A small sound classifier, trained from scratch: widths [384], 19.0 epochs.
Rows from block 8 of a small sound classifier, named by matrix and row number. Each number is 128 + 32 x the weight over its row's rms, rounded and kept within 0 to 255. All counts start at 0.
After each channel's rows are labels from the 100 clips, of 14976, where the channel reaches its highest value: "strongest on" is what is common among them; "loudest" is the band of the loudest frequency at the time of the peak. Only what is clearly more common there than usual is listed. The data: synthetic speech, music and everyday sounds put through simulated rooms and audio effects.
# c30: last pointwise conv (model.blocks.8.c3.0.weight, 384x384x1), inputs 192-383

c30.261 [139 106  59 125 128 115  64  77 125 135 129  76  68 165 120  96 146 129 108 121  80 124 115 100 121 122 129 125  63 123 151 124 127 109  70  37  72 135 136 133  58 139 136  69 139 124 120 116 130 117  66 108 126 121  85 120  50 133 160 131  63 146  72 125 142 136 122 138 127 139 112 133  87  69 122 125 122  62 129 120 120 114  88 118 135 126  81  80 131 108 130 137 122 139  94 141  97 139 106  48  88 125 130 110 142 128 138 140 114 136 122  99  56 110 120 126 113 127  85 170 110 141 133 143 142 204  83  99  75 106  92 136  76 125 150  61  91 123 118  64 148 110 132 131 116 123 114 137 130 133 140  75 147 128  71 148 105 133  79 136 117 126  95 138 139 104 128 137 128  97 130 140 120 139  99 126 146 138  63 149 123 204 137 113 101  96 106 129 125 131 130  88]
strongest on: distance: near; everyday sound
loudest: 1000 to 2000 Hz

c30.297 [133 145 153 112 114 209 153 125 123 113 155 129 151 126 153 119 108 122  84 132 153 107 121  98 157 234 114 135 169 144 117 130 113 148 113 157 139 111 116 124 140 164 123 153 121 112 185 151 117 128 130 147 147 174 154 112 140 149 131 102 139 124 110 120 181 118 201  83 116 118 128 123 152 105 130 120 133 160 120 126 121 105 213  87 118 124 142 135 111 124 196 113 120 131 156 123 154 146 208 132 127  88 120 210 128 121 105 113 147 111 191 220 154 227 232 118 136 106 132 141 108 115 140 118 114 136 163 131 138 212 161 110 118 159  96 153 165 112 191 128  96 201 119 151 174  97 140 123  93 120 113 161 123 114 165 116 136 118 164 149 201 106 213 115 118 251 146 121 161 131 121 128 168 116 188 108 118 101 153 106 124 125  93 214 212 157 230 177 186 108 121 140]
strongest on: short reverberation; reverberation time: 0.3 to 0.6 s; everyday sound
loudest: 500 to 1000 Hz

c30.293 [159 117 122 116 154 159  89  58 114 100 113  87 120 102 149 108 113 112  92 124  90  95 115  85 114 165 137 144 103 116  77 110 135 115  77  90  75 124 119 133  82 146 135  74 114 147 160 128 126 120  68 113 141 155 113 127  78 145  62 109  68 113  67 105 150 132 178  86 126 110  97 111 103  79 129 116 136  97 112 122 160 103 158  71 118 134 103 115 110 131 160 108 137  56 124  89 149 137 206 103  96  98 116 189  98 123 103 113 114 131 171 208  76 213 235 119 117 102  87 142 124 137 136 126 111  89 147 102  81 187 146 103 105 146 112  71 145 107 162  83 102 195 113 145 183 105 159 115 113 121 125 148  98 126 178 131 114 116 160 133 196 127 216 128 116 189 156 123 147 104 122 109 155 109 199 114 102 107 144 113 130 155 101 167 207 106 203 182 171 120 122  94]
strongest on: short reverberation; reverberation time: 0.3 to 0.6 s; everyday sound
loudest: 500 to 1000 Hz

c30.98 [132 114 114 121 140 126 102  68 129  96 106  66 115 102 101 116 129 116  85 135 102 124 125 100 125 148 126 138  98 106  69 120 137  98 104 108 105 118 120 133  96 130 148 106 126 143 127  90 122 128  81 125 132 124 122 130 101 119  84 128 105 125  94 130 137 135 138 127 130 141 121  89 112  95 127 132  94 100 110 116 127 109 138  94 128 129  94 119 127 106 129 129 124  92 115  85 156 127 185  77 116 147 142 159 152 126 130 145 122 130 145 185  98 193 207 141 154 144 118 173 131 111 140 131 150  83 187 130 113 155 173 157 138 128 141 101 167 148 160 107 140 199 128 118 146  96 115 147 123 133 142 163 148 133 199  94 126 136 181 183 160 136 197 130 140 169 130 115 133 143 148 147 140 141 202 141 146 132 163 159 131 162 147 161 197 140 188 148 138 134 139 128]
strongest on: far; reverberation time: 0.6 to 1.2 s; speech; reverberation time: 0.3 to 0.6 s
loudest: 500 to 1000 Hz

c30.316 [132 113 119 124 135 130 115  63 137 115 102  60 112  98 146 127 128 113 120 138 102 119 127 114 145 144 119 152 116 112  76 138 140 115  90 143  73 119 125 115 100 138 116 106 120 125 116 105 123 122  77  70 105 117 138 136 111 132  67 127  93 125  77 115 136 126 135 122 116 124 134  94 121  95 123 118 142  80 140 156 130 123 132 111 122 116 104 112 131 128 141 124 127  60 136  93 161 130 187 143  92 133 129 174 143 134 135 138  99 133 163 194  75 186 191 140 100 133  84 147 121 127 132 128 131  88 181  86  83 167 176 129  78 118 133  67 180 118 167  88 135 213 122 170 148 136 156 132 114 120 136 170 137 126 211 109 115 136 193 152 180 128 204 128 124 187 176 144 128  80 131 137 147 130 255 134 129 129 166 139 125 158 128 171 227 113 177 160 157 133 127  76]
strongest on: far; long reverberation; reverberation time: 0.6 to 1.2 s; speech
loudest: 500 to 1000 Hz

c30.193 [122 141 121 101 112  85 119 134 119  80 140 131 126 161  89  98 106 113 100 106 142 108 108  69  95  94 124 135 108 110 115 108 104 135 117 119 103  96  97 107 116  79 110 104  88  99  88 157 114 106 138 125  75  81 127  90 103 127 201  92 120 118 149  90  74 122  91 104  99 100 112 106 135 131 104 107 132 122 104  76 104 134  82  94 108 124 122 126 106  91  85 110 108 179 136 119 132  88 107 122 109  90  96  88  97 108 105  85 109  78  93  83 121  82  90  90 130  88 114 169  77  90 104  99  87 141 133  96  97  89 132  67 127  99  75 118 144  80  98 110 104  81  95 139  83  94 110 101  82 116  85 127  84  95  99  81  86  80 124 172  94 103  90 114  96 100  98  84  92 153  99 100  84 101  62  83  94  97 115  75  99 172  89  87  70 133  74  87 100 102  87 115]
strongest on: drums; number of effects: 0
loudest: 4000 to 8000 Hz

c30.190 [118 127 137 121 123 144 108  67 127  97 128  70 140  72  85  90 122 132  76 138 115 116 126  88 130 160 124 125 125 116  69 110 140 125  95 119  83 131 131 133 121 140 136 101 123 130 133 116 116 131  53 136 141 141 133 133 114 130  93 129  85 132  62 126 160 131 159 143 129 132 110  88 127  59 141 132  82 114 110 111 141 101 163  70 115 119 107 107 121  96 148 122 119  85 157  78 159 129 178  68 118 110 132 152 135 125 112 128 113 124 162 184  97 213 218 144 149 138 122 161 123 106 132 129 123  96 183 115 105 155 176 145 123 115 134  94 173 119 160 100 124 204 128 146 131  97 151 136 104 136 134 165 121 122 177  73  92 127 176 186 163 133 198 131 135 170 146 153 136 149 120 136 138 120 207 127 140 124 157 139 135 172 124 163 211 147 175 161 154 134 136 125]
strongest on: short reverberation; reverberation time: 0.3 to 0.6 s; everyday sound
loudest: 500 to 1000 Hz

c30.278 [163 190 187 127 157 167 155 116 141 109 159 104 191  79 147 121 130 130  86 144 173 112 133 101 143 183 145 127 164 133  80 137 149 198 118 162 109 128 136 136 160 165 158 127 135 152 164 200 135 151  93 116 222 177 191 142 152 141  88 120 116 145  99 130 200 137 169 126 126 145 131 107 187  81 150 131 151 159  96 125 148 122 150 114 129 130 169 159 129 122 198 133 154 138 182  71 151 156 146 116 160 112 146 155 134 152 152 147 154 133 168 150 149 162 166 156 143 113 159 186 150 133 161 147 123  73 151 146 143 152 158 150 172 156 151 118 154 140 175 157 147 162 143 182 142 114 164 143 127 144 136 148 146 149 159 106 160 157 146 155 162 146 161 142 148 161 162 179 158 152 152 156 151 142 172 141 145 123 137 147 138 177 121 161 175 147 174 162 155 159 154 162]
strongest on: short reverberation; reverberation time: 0.3 to 0.6 s; everyday sound
loudest: 500 to 1000 Hz

c30.51 [120  73  83 125 122 116  89  59 126 110  76  92  71  92 156 128 128 122 118 132  59 108 118 111 100 135 119 142  62 103 115 136 122  77  87 107  84 128 124 120  70 115 128  91 130 124 110  69 115 125  66  86  87  99  81 125  98 137  69 118  78 139  85 117 125 131 114 109 101 137 127 112  90  75 123 137 158  85 124 102 150 100  99 117 121 135  58  78 122 139 119 122 117  74  76 103 180 115 149 135  91 127 135 128 134 125 131 129 115 126 130 159  86 182 174 118 132 144  99 155 128 115 124 123 135  82 218  98  85 140 202 127 110 122 131  75 206 125 140  85 143 186 130 177 130 144 142 135 106 131 129 200 139 127 238 129 106 134 221 178 141 123 173 117 136 158 149 110 114 121 130 135 120 121 222 124 139 133 196 133 123 136 133 133 204 141 146 143 135 126 124 104]
strongest on: long reverberation; reverberation time: 0.6 to 1.2 s; far; speech
loudest: 500 to 1000 Hz

c30.83 [119  91  89 134 132 101 115 126 120 129 114 141 100 121 145 127 126 109 111 111 109 110 136 158 128 118 126 123 101 103 144 138 133  90 115 124 123 126 138 133 101  95 125 121 127 132 105  91 146 126 123 122 101 104  98  99 123  98 139 133 121 108 120 143  97 129 110 116 113 114 131 146  89 112 126 105 114  93 105 127 125 128 142 158 125 121 104 104 132 153  95 119 138 109  80 148 203 100 147 132 113 131 122 140 130 142  98 139 125 108 119 152 138 173 175 122 171 123 115 145 144 124 113 131 122 113 220 133 128 132 224 114 140 148 122 135 220 147 122 130 121 183 131 128 128 135 132 130 105 132 126 237 120 129 194 147 143 132 209 216 129 129 177 133 125 137 142 115 106 139 130 128 119 128 182 129 126 137 218 132 144  95 126 132 189 184 149 130 117 136 132 128]
strongest on: long reverberation; reverberation time: 0.6 to 1.2 s; far; speech
loudest: 500 to 1000 Hz

c30.8 [116 124  75 130 122 102  93  83 134  91 108  92  76 152  80  97 144 116 122 138 101 129 125  91 123 129 128 133 107 136 154 125 109 126 104  77 104 107 120 116  78 130 132  99 119 131 121 143 106 120  79  85 137 109  98 117  83 156 118 124  95 143 102 150 132 146 124 127 107 120 140  97  96  89 121 130  88 102  99 148 122 142  87 118 142 134 106 113 144 103 127 155 142 156 104 141 137 127 117  40  94 135 146 122 145 148 145 126 128 118 126 127  72 124 123 122 118 136  82 173 120 118 126 143 140 168 111  85  92 140 134 160  89 143 155  49 126 126 133  67 148 118 124 117 149  88 138 126 114 121 139 106 156 125  96 127 118 137 107 121 123 141 115 136 123 133 138 131 135  72 132 151 123 158 105 132 148 136 118 142 110 166 133 123 112  89 116 129 132 145 131  76]
strongest on: distance: near; everyday sound
loudest: 1000 to 2000 Hz

c30.144 [128  75  93 129 115 122  89  51 137 123  64  83  92  49 150 118 125 148  94 153  76 134 126  98 130 128 119 140  91 106  74 120 122  73  97 117 104 129 127 138  81 128 135 107 139 120 114  71 120 136  75 125  84  98  86 132  94 131  34 133 100 132  89 135 126 119 124 133 116 142 144 119  89 101 143 136 136  95 128 137 116 112 144 102 132 117  69  84 143 138 120 142 131  35  90  92 150 129 172 143 108 132 119 157 134 129 118 134  98 135 140 174  88 181 158 133 143 132 105 122 127 136 102 124 134  61 173 105 100 150 162 133  97 130 134  96 158 132 139 106 131 185 138 187 147 115 128 133 112 135 137 167 135 132 197 129 109 121 182 151 165 138 167 130 137 172 141 118 116 111 126 127 135 132 203 129 137 119 162 134 128 139 141 149 203 145 168 138 130 121 127 102]
strongest on: long reverberation; reverberation time: 0.6 to 1.2 s; far; speech
loudest: 500 to 1000 Hz

c30.147 [113 129 109 143 129  95 116  98 167  89 148 100 108  95 120  91 149 191 119 153 114 153 122 136 116  84 139 119  96 142 142 126 130 124 124 131 104 159 135 151 112 115 129 153 128 124  97 135 136 130  44 169 122  91 116 128 109 152 119 145 118 154  92 143  99 129  83 165 151 150 145  93 131  90 145 142 145 120  98 129 154 159  83 124 135 132 102 116 140 135  94 156 127 135 111 121 130  96  89 114 125 150 147  80 153 137 144 150 136  94  78  99  97  91  84 138 152 148 125 143 150  81 167 129 150 114  98 115 129  73 143 142 116 125 141 100 110 150  76 125 157  64 141 123  80 133 146 145  91 129 130 118 158 135  96 103 132 135  83 162  93 128  69 124 120  72 115 140  90 133 136 165  78 146  83 143 156 158 115 152 114 125 143  68  71 106  86  72  88 124 128 124]
strongest on: reverberation time: 0.15 to 0.3 s; everyday sound
loudest: 500 to 1000 Hz

c30.57 [147 105 119 133 141 106 100  58 132 124  58  66 117  97 106 109 135 127  96 139 103 144 129  51 126 121 139 140 103 121  90 142 146  74 116 123 102 122 132 139 108 115 145 107 142 148 104  75 141 140  70 183  98  99 115 136 122 107  63 136 123 133  88 159 116 141 118 152 136 140 140 122 110  84 132 123  99 109 110  72 114 125 152  96 129 113 107 116 136  99 117 142 136  66  93  98 150 127 143  71 119 160 152 132 161 142 123 168 116 125 134 153  89 153 153 147 171 162 121 143 158 120 135 140 161  55 167 138 109 135 175 152 143 139 156  94 163 160 138 119 144 152 147 132 135 118  97 138 108 147 156 176 158 136 165 118 137 146 167 186 138 144 148 147 148 140 113  85 118 145 144 152 127 148 159 166 153 170 160 159 123 109 163 143 157 170 142 126 129 136 141 144]
strongest on: long reverberation; reverberation time: 0.6 to 1.2 s; far; speech
loudest: 500 to 1000 Hz

c30.77 [144 104 103  99 137 134  91  46 105 108  91  77 116 112 106 114 106  91  90 120 100 121 113  69 119 150 114 148  93 121  93 113 117  89  98 117  79 102 111 114  86 122 132 105 109 124 131  77 110 126  60 109  99 119 113 121 114 149  89  90 102 120  65 103 145 108 130 104  87 118 104 108 106  72 115 107 111 100 113  94 118  75 147  87 106 129  84 100  98 120 142 102 132  64 108 104 149 129 177 103  86 113 116 159 120 125  84 114  84 130 141 181  82 193 176 127 123 113  83 115 111 130 130 116 123  95 162  74  95 162 160 106  91 124 111  84 152 123 157  94 123 205 101 145 159 112 154 121 107 123 120 161 116 115 177 131  94 122 172 143 163 134 192 136 116 168 160 131 136 102 119 110 152 119 217 112 118 111 160 107 142 102 115 166 225 119 160 153 148 121 125  91]
strongest on: far; reverberation time: 0.3 to 0.6 s
loudest: 500 to 1000 Hz

c30.304 [113 116  70 139 117 102  77  85 148  87 144  39  51 136  88  74 145 137 107 141  88 156 123  90 128 127 123 132 118 136 154 135 130 117  94  54  78 130 117 123  75  97 126  95 128 123 131 139 104 133  80 141 120 112  95 117  58 129 119 126  91 135  88 145 123 131 129 135 128 139 152  90 105  58 135 127 114  83 120 141 117 146  79 107 121 128  88  80 137 100 121 145 115 131 102 147 139 128 122  50  90 113 126 127 131 135 132 126 107 109 138 111  68 112 111 119 100 130  74 171 114 109 131 122 126 173 121  75  72 115 156 115  90 133 137  53 145 124 139  45 128 105 134 100 121  85 132 137 100 130 122 117 127 126 119 132  95 120 107 132 113 136  96 131 121 102 101 131 131  75 134 133 134 128 121 122 127 123 123 115 128 158 124 121 105  81 110 122 125 122 118  63]
strongest on: distance: near; everyday sound
loudest: 1000 to 2000 Hz

c30.248 [113  78  79 119 140 117  85  54 123 115  83  68  71 145 102 123 121 115 110 117  50 112 115 106 115 125 123 133  92 118 104 118 134  75  99  99  92 136 125 133  94 130 124 104 120 122 116 103 128 122  97 129 135 110  89 116 105 124 125 120 106 129  90 105 128 123 122  89 102 113 114 110  86 115 124 129 125  72 128 101 110 131 164  98 128 126  70  83 122 116 125 118 134 104  73 123 185 131 172 108 101 124 121 143 116 134  91 118 103 141 128 168  66 170 172 129 151 116 106 110 116 159 125 112 125 125 203  85 103 140 204 120  87 149 110  75 184 123 135 102 126 193 121 132 139 126 129 127 117 131 110 201 139 134 223 168 125 137 214 196 166 134 173 122 131 146 126 112 123 113 124 130 129 124 206 122 124 125 190 125 131 119 105 138 198 160 158 145 136 129 142 100]
strongest on: long reverberation; reverberation time: 0.6 to 1.2 s; far; speech
loudest: 500 to 1000 Hz

c30.121 [134 167 167 116 121 147 152 123  93 129 149  96 169 121  83 135 119 136  96 117 151  97 106 120  90 147 120 124 142 134  87  89 136 167 140 149 109 107 100 126 153 146 133 140 110 133 148 179 123 125  96 152 136 145 163 115 137 104 122 119 132 111 114  86 166 117 145 124 126 107  93 124 164  97 138 115  77 172 132  99 128 106 141  76 109 123 149 156 107  80 162  84 108 146 144 115 129 139 145  91 123 120 131 133 127 130 161 127 120 125 135 147 124 144 161 148  98 128 131 184 126 127 118 139 128 141 151 127 137 125 132 147 133 112 129  98 144 112 134 126 132 154 144 158 142  97 146 142 119 156 127 138 128 143 160 117 129 142 153 140 150 141 154 140 134 149 162 163 137 119 147 137 134 134 169 135 142 132 148 138 133 183 122 139 162 112 144 151 141 149 148 131]
strongest on: short reverberation; reverberation time: 0.3 to 0.6 s; everyday sound
loudest: 500 to 1000 Hz

c30.38 [138  61  78 124 128 115 103  76 108 104 107  84  96  60 132 106 132 130 104 128  91 124 120  95  84 124 136 146  87 133  98 123 126  70 106  98  90 137 120 135  98  95 129 112 130 125  93  68 132 135  80 144  87  89  61 108 106 139  67 122  95 136  77  97 107 124 112  95 103 137 108 123  72  85 127 132 140 111 105  79 126  94 129  86 117 122 101  98 114 127 103 127 136  54  81 109 173 110 154 147 105 118 129 140 124 126 117 117 111 138 127 158  91 159 154 133 153 110 101 141 116 118 110 131 113  90 186 109 110 136 192 122 110 111 114  87 190 113 119 100 133 170 130 161 135 134 116 133  86 141 102 189 118 136 210 146 122 144 202 202 150 144 166 141 143 140  99 130 113 138 137 113 115 116 201  97 123  99 184 120 120 131 108 130 190 147 140 127 116 125 141 102]
strongest on: long reverberation; reverberation time: 0.6 to 1.2 s; far; speech
loudest: 500 to 1000 Hz

c30.27 [111  83  67 123 136  92  69 108 162 111  86  91  63 114 108 119 150 153 131 107  71 145 128 114 112  93 130 146  79 128 157 127 139 103  95  68  78 140 127 140  72 118 143 108 122 129 107 116 113 136  77  79 117  86  72 137  53 169 113 127  75 144  85 148 111 139  93 150 124 134 152 127  77  84 142 147 114  64 110 143 127 150  74 124 168 133  72  87 137 140  96 144 137 125  81 148 151 105  99  86  56 148 135  88 149 138 158 151  83 108  99  95  66 100 111 139 102 136  64 181 144 111 159 150 142 142 130  59  86 102 168 159  72 131 160  56 146 139  92  54 154  93 132 145 101  98 122 148 118 142 149 119 171 142  96 129  93 139  95 127  93 145  95 142 129  93 108 158  94  70 143 142  92 150  94 146 167 145  97 159 120 216 136 107 102 111  92 105 102 146 147  56]
strongest on: distance: near; everyday sound
loudest: 1000 to 2000 Hz

c30.61 [152 155 150 153 112 117 140  84 153  89 170 142 160 122 159  88 131 126 134 124 142 134 125  66 125 113 119 127 140 121  56 155 115 142 142 137 146 145 130 116 137 103 101 117 126 103 116 134 133 129  94 128 111 107 161 130 164 116 117 136 124 126 116 142 106 107 112 119 159 135 145  90 153 109 118 137 104 147 104 120 171 131 103  89 128 122 134 142 140 123 101 112 108 147 147  51  98 102  86 125 134 131 131 100 132 108 123 112 130  62 114  92 138 103 100 123 128 133 127  92  99  98 116 125 137 104 100 137 122  93 126 133 137 119 144 151  82 125 107 122 137 107 115 132  96  90 101 131  99 127 127  94 138 135 102 120 141 125  88 145  93 127  98 100 130  92 130  97 108 114 118 131 114 134 108 124 129 124  83 137 138  81 139 109 101 136  87 104 117 108 111 143]
strongest on: speech; number of effects: 3 or more; distortion; bit reduction
loudest: 500 to 1000 Hz